config = dict(
    model='image VQ-VAE',
    dataset='flat shapes of many kinds, plain or patterned, on busy backdrops',
    train_examples=97500,
    image_size=48,
    crop_scale_min=0.8,
    horizontal_flip=False,
    bottleneck='vq',
    downsampling_factor=8,
    encoder_arch='resnet',
    encoder_norm='batchnorm',
    encoder_activation='relu',
    encoder_depths=[2, 5, 2],
    encoder_kernel_size=3,
    encoder_stem='single',
    encoder_avg_pool_shortcut=False,
    encoder_widths=[48, 64, 96],
    loss='mse',
    latent_channels=16,
    decoder_norm='groupnorm',
    decoder_activation='gelu',
    decoder_weight_standardization=True,
    decoder_widths=[64, 128, 256, 256],
    decoder_blocks_per_level=3,
    decoder_block='basic',
    decoder_attention=False,
    decoder_upsampling='nearest_conv',
    codebook_size=512,
    init='xavier_uniform',
    residual_init='zero_last',
    optimizer='muon',
    muon_scale='match_rms_adamw',
    learning_rate=0.0016,
    momentum=0.95,
    nesterov=True,
    orthogonalizer='polar_express',
    adamw_lr_other_params=0.0026,
    max_grad_norm=1.0,
    max_steps=14800,
    batch_size=128,
    epochs=19.4,
    lr_schedule='wsd',
    decay_fraction=0.2,
    final_lr_fraction=0.05,
    warmup_steps=740,
    weight_decay=0.4,
    adamw_weight_decay_other_params=0,
)
Rows from block 4 of the decoder, named by matrix and row number. Rows with one number belong to one channel. Each number is 128 + 32 x the weight over its row's rms, rounded and kept within 0 to 255. All counts start at 0. After the name is the row's rms in percent of the matrix's.
# convs0: first 3x3 conv (decoder.decb.0.2.convs.0.weight, 256x256x3x3, standardized in use), inputs 26-38, a 3x3 kernel for each
# convs1: second 3x3 conv (decoder.decb.0.2.convs.1.weight, 256x256x3x3, standardized in use, transposed), outputs 26-38, a 3x3 kernel for each
convs0.173 096 [142 138 139 136 167 158 107 124 137 125 164 167 119 202 141 125 124 152 140 133 114 118 146 130 122 142 141 115 111  87 149 158 167 144 168 141  84 123  95  60 126  85  94 152 111 105 124 119 159 189 155 158 148 169 150 120 141 133 124 152 140 119 131 112  95  84 100  91  73 109 110  83 106 145 139  67  85  93  89 107  79 161 178 144 159 168 121 122 138 124  80 102  93 122 148 115 121 122 169 102 121 145 106  99 116 106  96 102 120 142 150  97  99  97 127 124 109]
convs1.173 096 [117 124 150 131 144 142 137 120 127 110 124 112 167 172 151 144 150 125 129 136 140 108 122 141 128 110  90 128 116 137 127 126 165  56  83 114 161 131 133 165 163 158 174 208 179 120 131 144 196 154 174 170 157 198 202 217 163 163 162 164 135 166 162  88 100  55 103  92  20 169 111  62 155 116 126 241 186 195 164  88 101 188 138 152 180 120 151  94 103 152 148 126 147 122 107 112 100 150 143 133 132 127 170 174 156  91 129  90 139 152 140 163 138 104 122 106 107]
convs0.174 101 [ 95 109 139 120 141 165 120  86 128  91 124 216  58 147 180  69 153 236 166 123 117 147 128 138 131 178  86  85  77  72 104 103  42 152  77 162  80 166 100 118 168 168 143 160 110 145 105 102 149 102 101 128 149 135 140 133  83 136 130  92 117  96  96  98 126 124 112 133 117 152 161 117 100 134 110 114 130 109 116 134 134 132 141 149 130 166 162 120 138 155 189 227 175 181 200 142 124 103 121  99 113  82 140 155 113 155 127 100 115  94 118 120 107 119  96 101 110]
convs1.174 100 [117 177  73 157 146 123 141 126 100  99 116 136 108 114 136  95 157 136 118  88 157 124 104 123 150 175 143 110  85 110 150 127 119 133 136 152 104  89 168 147 103 175 139  86 125 100  54  66  88  90  76 144 103  37 104 120 121 129 132 155 128 140  91 181 136 145 146 133  80  83  84 140 119 141 188 123 128 158 173 152 179  89  95  93 120 139 117 104 120 184 101  45 124 112  81 167 112 114 115 103 144 122 111 115 115 143 173  98 162  92 137 125 121 145 150 117 125]
convs0.175 098 [151 125 180  84 155 204  43 141 169 124 130 116 139 108 102 136 178 158 106 101 105 123 182 107 147 135 118 185 145 108 181  99  45 134 127  71 120 162 220 125 139 120 149  95  93 124 154 157  99 137 143 127 129 133 131 164 136 117 140 124 125 146 146 137 129 136 138 147 121 135 156 129 129 116 137 126 173 124 126 151 140 173 132 138 165 171 135 121 140 123  67  96 109  67 119 108 124 160  87  93 150 178 105 119 108 119 111  73 137 113 144 122 144 137 119 133 147]
convs1.175 094 [ 90 105 135 127  86 104 127 137 144 139 108 147 163 195 183 115 121 135 104 111  96 135 137 108 109 169 128 114 120 104 129 164 101  68  84 109 137 103 163 123  99 133 110 118 141 199 134 159 181 179 147 187 175 166 119 115 162 171 115 133 130 142 124 162  96 129 167 115 166 151 110 131  56 103 184 109 172 226  95 110 152 140 101 114 165 129 106 152  93 127 149 153  92 130  99 108 107 100  97 122 135 107 112  90  95 168 129 158 129 147 112 159  90 115 101 104 113]
convs0.176 100 [154 142 131 158 159 137 126 135  92 123 144 140 158  99 149 112  83 126 124  96 108 109  92 112  89  87 113 171 173 103 118 131 125  98 145 127 139 166  70 118 128  69  90 111  75  89 162 139 120 166 148 107 119 152  93 141 110 136 153 135 109 129 105 121 144 124 124 122 101 156 137 114 117 154 121 145 164 111 151 140 108 154 116 107 158 162 155 123 109 129 110  73 145  86  99 145 126 133 139 129 106 108 153 119 109 129 103 104 143 151 156 128 139 154 123 138 147]
convs1.176 102 [ 62  72 144 120 156 173 138 176 173  94 150 133 150 138 169 158 102 147 130  96  75 109 141 164 100 127 119 110 160 146 139 112 105 103 130 145 126  87 126 100 105 157 104 112 145 160 136  98 126 103 116 114 104 144 172 169 138 172 131 150 114  84  49 126  82  89 136 139  67  98 134 103 130  75 143 134 124 146 112 131 156 153 130 160 133 109 129 141  95  83 187 148 142 143 127  78 125 112  89 104 112 134 101  82 148 174 171 152 190 153 113 141  73 124  81  80  94]
convs0.177 100 [134 143 160 165 126 137 122 110  98  85 132 153 126  95 126 136 144 169 125 159 148 100 128 135 119 141 151  87  84 137 146 159 127 167  89 115  82 131 123 102 179 143  21 142 151  95  80  93 127  92 132 116 121 132 164 173 139 146 174 147  99 133 129 154 167 146 142 149 149 149 146 141 118 124 115 142 140 135 157 112 128  90  93  82 102 121  60 100 136 117 126 128 140 170 141 123 169 143 174 154 170 110 115 165 131 153 149 166 153 163 164 148 161 153 142 131 119]
convs1.177 088 [ 94 138 113 156 131  68 142 119 129 116 176 132 138 129 120 140 117 150 113 142 153  87 122 122 146 160  96 147 129  66 165 104 101 120  94 136 123  78 114 106 106 141  84  90 150  48 123 125  96 171 136 113 169 139 190 155 132 143 145 154 155 142 112 162 151 116 106 118 148 159 109 132 164 149  76 108  94 106 118 103 105  92 128 100  63 122 159 119 110 119  96 106 162 145 192 137 144 213 195 185 144 140 120 106 123 124 147 139  87 146 150 171 153 131 154 143 129]
convs0.178 097 [166 137 109 149 152 153 154 150 134 181  58 128 145  32 139 105 103  88 170 128 215 137 114 136 135 164 124 180  82 147  95  92 157 129 168 126 168 111 176 125 145 208 115 152  81  73  60 102 122 108  66 113 138 137 141 173 107 131 187 127 109 167  93 124 135 127 126 144 143 140 145 148 108 135 126 123 129 179 139 123 132 134 160 110 148 168 134 117 111  83  76  98  95  86 130 115 131 134 103 145 117 100 160 121 148 128  85 126 131 148 151 141 136 150 173 159 127]
convs1.178 093 [114 120 108 111 177 111 117 131 118 131 188 129 106 148 138 155 140 146 104 141  70 126 210 174  71 107 142 115 108 142 119 107 149 111  76 162 160 100 138 103  91 132 162 118 112 125 195 159 101 180  88 183 165 137 149 143 130 169 148 186 110 128  86 145 166 186 104 155 100 123 156 110  80  80 185 152  60 115 124  72 109 118 115 151  72 129 130 143 189 204  61 144 115  90 127 132 124 140 118  86 166 121 129 100 123 152 191 127 117  77 112 123 134 138 155 123 132]
convs0.179 099 [ 60  86 152 141 139  50  86  84  66 100 193 178 186 145  56 147  96  98 139 129 130 103 201  78 130 194  82 125 120 108 123  91 185 147 177 160  93 116 172 157 199  94  93  81 146 112 120 130 120 138 120 106 145 104 147 133 120 121 111 117 126 134 117 101  81  81 104 115  94 135 114  84 141 153 138 135 135  98 105 111 126 162 165 140 148 167 107 125 111 109 171 101 163 127 106 176 153 166 105 113 115 111 120 110  88  97 151 111 114 157 128 129 105  92 146  96 112]
convs1.179 101 [221 138 148 103 136 111 122  88  97 122  76 101 104  86 119 140 116 133 150 124 143 212 142 143 125 104 176  92  92 119  97 138 137 137 149 155 155 124 116 103 132 153 146 157 105 148 189 139  97 150 151 170 158 126 185 171 177 160 134  92 104 125 136 110 116  95 151  89 168  79 110 115  88 110 186  79 110 172  73 121  91 121 100 121  92 117 158 207 211 140  89 136  86 130 133 102 123 144 128 128 164 142 144 108  91 124  45 137 154 123 130 159 145 186 112 134 132]
convs0.180 099 [139 159 104 160 170 153 208 142  92  88  96 138 153 168 116 165 108 126 132 113 158 158 166 105 139 155 137  95  89 126  77  82  88  89  66 159 140  98 184  96 176 151 226 124 140  68 106 109 157 136  74 167 131 133  81 114 102  99 148 111 144 146 121 143 123 106 140 149 143 143 169 145  91 104  97 163 112  93 120 147 129  96 110  93 127 162 110 147 164 102 137 107 136  99 116 105  98 148 109 129 124 113 137 200 114 131  97 100 113 145 134 132 124 138 155 120 134]
convs1.180 089 [166 131  96 144 166 178 104 101 147 146 177 146 143 164 125 114  79 145 116 154 136 135 129 123 109 148 156  86  93 114 162  78 140  49 180 160 109 134 147 130 163 144  97 156 113 147 105  67 114 124 147 193 101  97 132 134 117 166 174 128 159 178 142  90 156 122 103 137 112  52 113 160 139 116  88 177 157 159 214 194  97 141 156  77 119 165 167  67  97 138 120 117 118 113 112 171 192 145 126 126 168 140 133 131 157 128  98 142 138 140 198 128 126 180 110 108 157]
convs0.181 095 [ 59 142 109 118 143 128  84 117  82 146 119  92 115 132 158  96 103 121 129 133 108 137 131 108 111  95 118 157 152 151  65  89 121 128 201 201  71 140  84 255 241 166 113 183 125  89  82  90 155 146 153 106 137 149  83 111  98 141 159 152  57  95  91 131 136 114 131 105 112 136 114 110 133 126 130  93 126 159 127  98 126 164 141  78 161 146 134 114 119  98 121 143 109 150 132 120  80  83 109 124 131 111  96 128 156  78  68  89 145 123 113 112 172 138  60  88 128]
convs1.181 075 [ 94 107 124 122  91  84 155 102  53  93 122 142 151 144 135 119 122 105 132 150 118 124 134 157 183 149 153 187 175 150 143 157 191 205 178 167 128 112 116  82  53 114 128 133 130 138 134  88 137 134 165 147 176 163 111  96 144 160 124 112 127 117  98 100 133 178 155 140 176 108 111 151 137 177 181 105 142 168 163 147 101 169 153 102 121  96 105 139 175 180 226 162 125 132 104 118 168 140 203 133  51  95  99 142  90 173 130  85 116 140 162  77 124 169 104 105 117]
convs0.182 099 [159  67  96  85 104 124  97 120 132  96 135 177 152 201 132 112 109 104 125 146 151 129 139 130 176 133 141 143 146 114 118 157 148 131 155 209 102  92 168 186 142 135 122 179  54  82 105 108 153 170 129 141 135 134 147 128 107 104 141 134 103 118 116 119 121 110 154 136 117 163 147 109 132 163 146 124 125 144 117  97 107 136 164 123 139 183 144 109 156 128  74 103 129 132 159 145  89 125  91 144 109 131 170 133 160 157 118 107 130 141 116 152 138 112 130 135 104]
convs1.182 087 [127 163 112 119 136 117 123 135  77 133  95 136 170 120 129 140 112 169  98  88 100 114 158 148  79 194 162 157 166 146 121 117 132 126 106 108  98 106 139  83 101 106 132 105 158 156  72 157 132 159 141 171 127 141 168 130 138 136  65 145 144 111 209 155 152 127 148 122 108 153 131  97 167 154 199  91 195 152 108 159 134  94 135 127 156 104 102 118 214 133 158 115 142 141 144  96 180 125  91 120  89 132  93 160 127 148 143 150 129 156 114 112 210 137 127 140 143]
convs0.183 100 [128  74  98 116 158 113 109  98  83 129 164 133 154 156  73 110 123  83 135 197 146 108 161  76 132 125  71 160 126 129  90  71 134 109 105 171 118 181  98  99 204  81  94 197  92 138  98  92 118 125  94 161 146  91 136 151 123 112 153 116 158 172 123 134 130 126  97 112 118 123 152 124 153 126 157 136 119 124 132 141 140 121 142 135 114 192 171  99 136 153 116  97 158 188 112  87 171 152 114 153 128 137 154 144 118 145  83 115 113 109  94 139 128 100 156 133 122]
convs1.183 094 [166  99 117 146 106 156 137 146  42 122 112 144 111 104 120 122 133 144 149 130 160 133 132 166 161 118 116 122 131 134 127  58 101 146 125 108 108  93 123 106  95 159 109  80 153 139 104  84 212 128 165 140 195 130 161 158 120 129 159 129 142  88 106 169 154 127 144 139 143 104 130 118 115 130 131 148  89 151 158 143 169 185  69 131 183 114 139  84 120  64 114 108 140 118 136 146 171 182 137 106 128 135 116  89 112 135 112 135 119 108  84  67 137  97 140  67 112]
convs0.184 097 [104 131 135 142 128 168  76  87  96 154 132 154 130 126 113 103 139 157 175 132 157 126 138 146 129 119 174 142 156 108  85 144 153 128  55  58  86 207 114 186 196 159 106 122  93 108 168 139 126 171 155 113 100  98 114 153 114 140 140 110 168 153 108 157 102  98 134 109 106  91  87  89 112 133 150 126 117 119 113 125 109 132 169  95 180 150 190  84 160 128 111 133 166 172 148 110 150 113 119 118 127 107 184 131 145 151 107 160 162 140 113 140 113 112 114  99 124]
convs1.184 094 [132 159  90 153  92 171  88 136 145  72 101 131 179 166 133  98 182  99  94 164 164 115 114 116 112 121 129 113  91 132  98 152 137 162 149 127 163 102 183 175  89  70 179 131 129  70  91 110 135 118 100 152 119 131 159 190  55 113 137 142  98 182 108 130 135 117  97 141 113 131  93 116 141  58 114 186 168 104  82  53  97 120 133 132 169 122 107 129 116 133  98  69 142 128 136  78 134 138 132 185  84  96 136 177 183  87 131 123 126 139 123 162 142  87 180 148 106]
convs0.185 100 [106 139 133 134 113  55 139  88 112 117 123 109 126 139 126  89  97 113 175 166 167 136 141 158 106 172 145 110  77  91 137 114 142 124 141 157  71 114  89 159 118 162  66 100  71 155 184 144  48 104  87 122 102 112 164 179 109 130 146 104 134  99  74 140 129 132 143 113 121 137 134 134 153 150 128 161  79 106 157 115 102 182 149 138 118 184 115 169 185 153 180 115 125 140 140 160  94 157 161 143 138  97 134 132 122 124 134 111 146 185 185 139 137 144 107  85 104]
convs1.185 090 [117 117 137 141 131 141 116 124 165 150 105 104 170 195 119 108 154 140 150 161 138  93 105 131 129 105 127  84 100 108 131 108 125  57 128 132 145 152 145 160 163 103 165 114 156  98  63 118 169 163 127  53  73 103  77 144 100  61  95 118 142 130 130 113  94 121 144 139 144 134 133 158  99  99  62 133 148 134 155 148 107  88  99 126 161 168 110  72 107 105  97  89 147 122 146 147 132 122 112 118 143 136 142 106 147 166 226 135 149 134  96 147 133 106 154 129 136]
convs0.186 103 [141  67  88  64  54 112 112  70 112 124 123 126  89  97  97 142 111 145 119 132 122 101 196 148 123 173  95 115 140 148 120 135 131 163  97  91  75  76 100  90  78 186  38 104 182 153 191 156 185 144 123 100 150  97 141 154  87 154 145  94 126 169 111 151 165 140 128 130 118 127 135 135 108 139 132 135 124 105 154 121 119 122 142 119 143 167 191 118 187 134  69 122 130 149 176 107 162 105  58  99 103  98 149 151 118 133 133 106 142 136 137 143 177 163 157 171 150]
convs1.186 097 [127  73  91 143  81  94  99 107 111 121  95 122  97 148  98 139 127 112 149 155  92  97  53  89  69  89 149 122 117 167 123 137 153 167 114  82  69  76 133  92 132 212 124 165 135 143 109 103 135 137 152 105 112 200 135 155 132 146 112  77 140 104 152 151 118 106 113  97 143  95 194 143 159 155 122 144 171 159  97 144 129 124 147 159  74 161 170 107  82  81 144 149 127 122 117 127 132 127 143  73  88 118 120 121 151 128 138 110  78 112 161 144 116 177 186 135 162]
convs0.187 099 [ 89  72 135  68  86 134 170 123 122 170 142 136 160 168 150 101 121 145 127 140  66 162 106 114 182  82 109 118 152 149 137 162 135 114 143 157 145 120 195 113 147  71 134 108 169  50  88  88  80 229 149  88 159 157 109 154  98 139 137 130 130 127 157 152 152 142 118 114 133 154 123 134 147 255 187 115 115 129  99  92 121 148 110 116 159 131 124 164 118 122 165 171 122 153  97  75  89  68  86 105  97 158 117 129 153 143 118 118 120 132 130 144 119 125 140 137 116]
convs1.187 100 [160  90 121 140  99 117  96 148 117 124 112  66 134 126 104 103 111 144 125 162  77 143 190 117 127 153 133 135 160 128  72 113 137 105  76  77 141 153 138 158 123 106 115  56 171 112 146 112 106 186  93 121 126  81  99 100 125  95 174 144 148 131 117 129 118 155 121 127 127 166 118 155 165 142 127  94  97 162 154  55 168 179 113 120 148  97 168  62 135 143 172 148 135 117 150 109  87 141  95 126 175 144 107 103 128 157 162 121 128 151 137  79 105 140 161 139 145]
convs0.188 105 [110  93 138 143 110 124 170 126 137 129 168 131 137 106 103 158  96 109 121 159 119 142 195 144 136 123 130  84  84 131 118 116 132 137 152 146 169  90 108 172 194  94 124 109 123 132 124 115 123  73  88 105  81 112 120 134 126  84 109 126 162  91  93 123 129 124 104 148 158  87 123 172 141  76  65 140  95  89 137 142 121 102 132 119 123 111 129 125 135 125 138 149 190  80 128 166  63  74  85 140 129 135 119 101 111  90  96 112 143 106 128 143 130 155 135 104 116]
convs1.188 117 [123 141 110 128 134 131 122 155 128 120 127 104 114 146 113 115 156 119 111  99  95  95 112  86  99  90 112 126 127 117 109 140 108 141 142 135 146 106 128 128  89  80 117 132 138  86  79  87 162 119 110 161  97  82 101 151  37 122 154 157 135 126 108 145 116  81 139 190 177 125 180 136 134 173 144 186 215 212 161 147  93  75  14 110 137 114 136 166 195 156 140 116 125 117  78 151 146 127 147 112 117 104 125 105 123 152 129 131  77 109 112  93 132 138  78 100 154]
convs0.189 105 [ 98  90  99 124 150 105 111 109 143 136 138 111 123 141  75 139 115 105 135  99 142 115 139 144 112 162 119  95 133 114 150 171 121 154 129 126  92 123 175 154 131 200 112 155 175 180 165 190 104   0  78 141  61 100 141 112 164 113  87 143 163  99 127 114 102  95 166 154 104 113 116 104 180  66 138 235 165 153 176 203 154 123 176 112 145 202 133 107 108 107 154 130 118 148 164 169 103 124 135 126 138 135 148 141 139 156 177 180 128 112 144 136 119 119 140 134 104]
convs1.189 133 [162 115 131 144 100 131 145 156 145 127 119 181 136  98 108 125 116  81 136 102 158 142 107 153 145  94 166 139 113 124 114  95 154 145 131 123  95 108 132  91 141 113 125 150 115 152  96 129  60  23  91 143 105 155  90 111  93  99 109  90 163  84  99 124 137 104 153 151 141 100  73 138  79  38  67  82  92  48 175 255 136 157 162 134 159 157 118 190 137 189  78 120 139 102 116 133 171 126 119 123 158 192  62 117 176  86 125 123 183 123  82 148 140 127 129 102  68]
convs0.190 099 [133  71  78 137  87 132 112 122 169 142 125 130 137 134 131  84 179 129 105 140 158  94  99 132  94  93  97 173 120  74 166 155  93 156  84  71 138  65 123 106 127 124  68 101 104 124 136 137 118  98 108 122 142 119 133 144 149 112 164 146 124 144 150 148 125  93 130 124 103 160 137 127 139  51  78 164 111 111 194 160 124 143 120 128 161 154 127 140 123 111 222 134  89 160 101 107 168 125  87 146 153 113 135 119 130 122 111 134 104 127 144 126 126 111 147 129 135]
convs1.190 095 [118 121  96 151 151 103 169 166 152 111 119 109 169 104 102 212 144  98  90 141 167  88 135 116  97 108 106 102 106 141  87 131 128  78 141 137 144 137 135 128 101 126  91 119 124 180 200  64  75 117 142 112  72 187  76 106 164 108 101 106 142 150 101 178 170  81 144 132 104  97 117 155  87 154 164 155 115 171  78 142 156 115 153 118 107  91  93  99  89 115 146 183 105 140 180 111 119 135  90 115  98 163 127 111 114 129 140 170 108 168 165 102 105 108 151 133 109]
convs0.191 099 [101 157 119 108 122 101 142 133 154 152 167 125 161 140 124 153  89 125 136 141 116 146  98 119 153 129 100 217 116  91 103 118 131  84 160 138  93 110 138 121 183  93 133 164 141 103 102 119 118 130 149 119  98 132 119 115 115 166 129  83 144 135  78 123 103 108 120 116 103 142 117 121 140 134 121 142 120 108 117 137 138 160 124 140 121 131 107 120 127  82 145 136 202 158 103 116 160 133 176  92  86  91  98 104 158 118 132 121 118 112 104 123 161 139 136 114  96]
convs1.191 093 [157 110 118 108  97 106 106 160 121 111 146  86  97 134 123 113 158 133 143 112 107 141  73 175 144 144 132 131 152 169 113 128  95 115 175 174 134 115 117 178 145 139 137 143 100 187 160  79 158 133 125 104 107  99 112 105 123  66 111 166  87 135 152 133 135 182 117 124 160 154 150 138 154 112 138 191 119 108 108  86 137  88  77 130 115 164 121 114  78 112 134 118 124 162 133 186 168 111 124  91 162 119 123  93  74 161 124 139 161 102 112 154 139  94 105 103  89]
convs0.192 099 [165 141 105 109 138 122 140 169 152 129 126 131 125  84 143 152 134 125 116 118 134 141 147 157 114  97 107 183 203 195 254 153 123 160  98 118  85  95 141  75 142 157  49  75 114 148 121 158 172 136 140 159 133 142 116 110 111 142 122 117 120 103  80 139 142 115 123 128 108 131 115 125 153 161 142 125 137 161 163 159 148 118 118 114 153 166 180 127 131 120 111 128 135 118 133 145 121 158 152 144 120 117 180 131 149 153 134 161 120 129 134 118 143 125 103 127  98]
convs1.192 118 [192 145 140 144 140 182  76 114 157 134 149 125 144 129 101 137 122  96 129 153 136  81 109  99 150 128 122 116  83  84 106 110 111 153 152 112 123  88 136 157 165 128 147 146 134 184 143 154 208  64 125  77  76 130 125 160  88 125 153 103 150 103 126 115 109 139 108 134 147  94 115 214 183 118  76 144 104  83 118 171 108 149 175 114 152 177 137 105  74 147  96 140  98 145 174 135 106  78 141 201 178 127 179 169 134 109 125 111  99 122 137 133 184 150 131 159 144]
convs0.193 097 [122 165 159 131 128 134  76 122 156 108 123 163  97 131 135  69 106 143 197  53 163 168  64 168 136 144 153  95 117 136  94 127 172 158 152 101 118 154 125  96 150  93 154 113 134 136 114  92 212  89 102 136  95 116 116 124  71 124 162 152 127 158 105 147 126 133 137 136 133 119  86 113 181 141 149 182 149 167 122 117 141 109 110 133 151 152 151 128  75  97 141 134 126 142 139 140 118 144  75 127  95 111 168 139 157 132 115 137 156 131 151 167 121 148 174 133 104]
convs1.193 097 [186 146 113 148  99 132  99  95 117 132 149  96 170  79 132 146 134 123 180 133 114  87 100 146 125 136 139 150 103 120 157 101  76 161 106  84 141 119 108  99 123 108  79 111  89 129 175 119 139 104 146  81 119 150 159  97  72 122 110  80 159  93  96 103 133 125 109 141 155  65  92  71 144 141 127  89  93 113 192 170 156  89 191  76  98 141 113 121 122 121 122 199 176 113  94 117 131 146 107 169 130 185 114 132 119  89 158 123 142 113 129 167 116 137 209  90 153]
convs0.194 102 [148 153  88 146 189 228 114 120 175  90 122 130  90 117 105  93 114 115 136 108 144 104 110 122 127 131  82 170 164 131 111 111  74  90 102 119 133 161 165  90  86 106 114  91 115 138 136 123 106 117 104  96  97  98 107 109 102 118 160 126  83 124 109 121 124 131 135 126 113 128 145 122 157 142 150 138 133 144 126 121 110 100 163 123 114 132 124 123 159 142 134 122 114 111 143 131 124 160 148  93 130 147 154 157 153 131 134 119 146 152 148 132 125 104 126 125 128]
convs1.194 113 [113  93 117 142 163 140 100 132 138 136  81 131 161 173 165 147 145 152 139 137 121 140 147  83 134 158 153 131 103 126 129 128 155 100 118 120  96 134 136 106 113  98 104 115 117  73  75 136 166 123 155 101  48  82 115  97  90 114 140 130 112 150 132 117 168 103  92 119  71  75 119 102  97  73  75 180 105 136 183 102 122 144  94  86 167 112 158 140 166 171 142 163 149 140 145 133 127 179 188 117  94 106 146 179 121 122 114  87 136 149 132 108 173 159 110 130 148]
convs0.195 100 [ 60 129 145  83 176 108 136 187 165 119 156 132 136 151 113 106 112 123 143 157 156 146 151 109 126 124 118 165  88  78 164 106 183 173 130 170 118 137  80 108 156 105 108 108 117 157 171 126 141 112 128 124 130  94 113 129 100 106 158 147 112 139 129 121 128 119 121 139 147 106 131 117 148 124 142 123 120 123 148 152 161 119 108  87 115 252 203 145 201 179 190 177  85 152 105  77 126 122 168 113 113 117 138 162 137 169 160 125 115 116 125 122 138 146 146 104 121]
convs1.195 102 [104 122  60 111 130  86 134 142 136 144 170 154 146 153 170  91  92 124 161 121 121 150 165 115 129 146 139 119 157 147 173 113 167 123  41  89 140 140  78 134 142 192 157 118 102 147  96 131 115  83  98 143 102 118  90 153 120 131  99 117 158 137  85 119 123 106 149 172 131 157 132  94 149 145 142 122 126 167  54  91 153  88 141 161  85 176 123 137  76  92 125 121 162 101 158 183 141 166 127 149 138 139 137 140 101 126  49  87 133 125 165 104 142 149  95 106 129]
convs0.196 098 [ 77 131 163 102 133  74 123 107 130 124 123  92 128  83 107  92 155  87  77 157 159 148 118 115 121 102 129 152 100 171  55  92  76 154 127 166  86 144 167  97 106 193 149 159 142  68 154 131 161 147 129 154 135  98 146 129 129 189 136 104 172 126  93 135 166 115 141 138 134 126 123 113 150 146 104 156 123 133 158 152 117 146 189 135 198 129 135 108 143 119 135 118 111 133 133 114 131 115 150 112  94 110 127 154 112 129  97 126 161 178 152 175 134 143 132 145 114]
convs1.196 097 [201 162 115 128  83 126 107 128 123 137  99 121 170 119 101 153 181 130 147 147 106 155  96 114 133 114 164 104  83 115 105 126  99 128 114  98  57 165 110 132 129 133 111 114 156 138 131 134 149 194 176 183 209 135 132  89  91 137 112  94 193  92 109  99  83  92 148  90 164 120  93 124 163 122 109  97  75  86 136  67 180 128 152  78 177 133 147 145 166 168 161 117 106 106  92 119 123 121  94 130  95 160 120 166 103 126 139  98 211 138 115 138 150 153 118 139 121]
convs0.197 101 [ 88  92 164 164 114 148 122 142 125 134 179 119 173 198 204 200 164 202 109 161 130 117 182 102 113 137 115 161 110  46 149 136  96 168 175 203 123  72 136 124  93 175 117  58 118  66 128 125  66  81 150  79 115  88 156 136 104 172 146 118 106  99 110 140 129 152 133 131 146 144 146 162 136 141 153 138 117 136 137 130 119 128 127 145 138 123 129 123 125 139 135 165  72 188 158 137 151 136 146 105 130 126  93 132 125  93 145 109 161 135 123 150 177 127 155 146 118]
convs1.197 113 [114 108 154 187 141 150 164 140 132 132  89  49 161  70  70 156 107  50  84 140 173  98 141 112  50 125 143 167 136 112 149 118 142 152 141 122 108 148 105  98 170 178 100 127 142  87 134 164  88  97 126 139 103 110  82 127 209  75 100 155  64  94 148 143 167 179 167 130 116 140 161 153  80 129  65  36 124  56  90  77  71 160 135 124 136 163 101 171 187 147 162  75  81 119 124  91 118 114  62 114 160 178 119 133  96 135 146 139 131 159 141 147 206 153 149 212 105]
convs0.198 102 [156 163 154 183 127 167  93 209 166  95  89 135  84  74 130 163 110 123 126 141 155 111 116 127 141  83 120  92  91 131 143 111 160  90 135 165  51 170 140 113 152 106  30 153 183 122 130  94  91 126 135 118 152 129 112 121 118 150 163 133 116 149 135 147 137 115 140 137 140 141 117 111 101 140 165  91 144 154 111 131 122  91  97 121 104 133 148  96  98 114  80 124 126  49  92 124  76 153  96 119  79  94 164 110 135 155 132 136 142 117 168 103 133 112 113 123 109]
convs1.198 106 [109 149 185 156 135 132 135 137 114 109  90 148 151 142 160 143 136  84 142 122 143 149 119 153 179 118 127 184 186 114 136 112 112 119 137 135  94 159 157 123  94 171 194 122 129  43 115  74  98 156 145 107  58 220 144  83 123 131  89  73 125 104 140 141 122 131 125 169  82  50 158 136 164 108 156 128 157 148  98 122 125 161 119  52 109  94 103 128  79 106 144 135 118  70 144 204 117 134 136 183 147 135 137 144 114 176 100  90 157 156 152 141  90 111 211 217 108]
convs0.199 098 [171 221 142 133 148 151 110  59  68 121 204 227  63 119 174  90  20  46 120 147 104 139 136 100 147 115 130  86 105 153 118 132 104 129 177 213 162 152  61  76 114 151  94 120 142 124  84 116 132 163 126 114 113  87 142 178 128 136 142 134 155 177 141 141 129 105 132 148 129 138 142 146 166 172 124 136 115  71 117 118 115 125 116  70 141 170 163 117 132 131 163 110  52 191  97 122 173 104  58 102 112  79 149 146 111 180 144 133 101 115 135 126 117 132 139 152 124]
convs1.199 095 [ 81 128 163 107 121 117 140 145 106 142 136 157 171 142 137 131  97  77 126 126 154  63 130 136 160 158 131 163 169 156 131 102 129 129  67  96  91 136 181 112 119  81 149 164  98 130 103  92 142  70  21 138 148  80 118 138 123 111 124 131 116 124 179 169 114 119 127 159 112 111 197 188  97 104 130  87  55 128 130  95 139 162 140 137  48 131  62 112 145 131 132 161 149  86  85 141 126 149 141 142 103  80 164 164  79 120 112 118  76 128 118 124  82  89 150 145 111]
convs0.200 102 [ 54 117   8  80 141 101  55  89 119 100 207 255 173 130 172 188 255 200 129 121 138 120 116  88 150 124 134 118 151 134 124  80 108  88  73  79 128 134 126 199 135  52 114  96 153 133 127 100 104 156 147 134 131 125 134 147 134 157 162 130 129 143 131 158 146 138 151 141 123 135 114 115 137 133 110  88 106 120 126 126 158  97 124  79 158 189 136 160 166 123 142 166 199 202 175 207 227 181 142 140 170 119 173 147 107 129  96  94 121 137 163 120 113 124 121 128 136]
convs1.200 090 [127 125  84 100  97 107 115 104 137  54  36  53 112 102 106 106 129 147  74  84 117 148 157 140 183 145 156 141 116 124 118 130 103 154 177 117 158 168  94 119  90  92  65  87 124 165 137  86 146 146 158 119  94  48 149 124 124 134 150 156 111 124 130 126 160 166 192 199 170 116 129 129 154 103 103  93  94 119 147 183 146 121 138 152  95 116 112 164 133 104 139  88  40  58  76  15 103 104 101 160 116 173 128 186 190 157 153 139 114 161 187 148 179 131 208 143  83]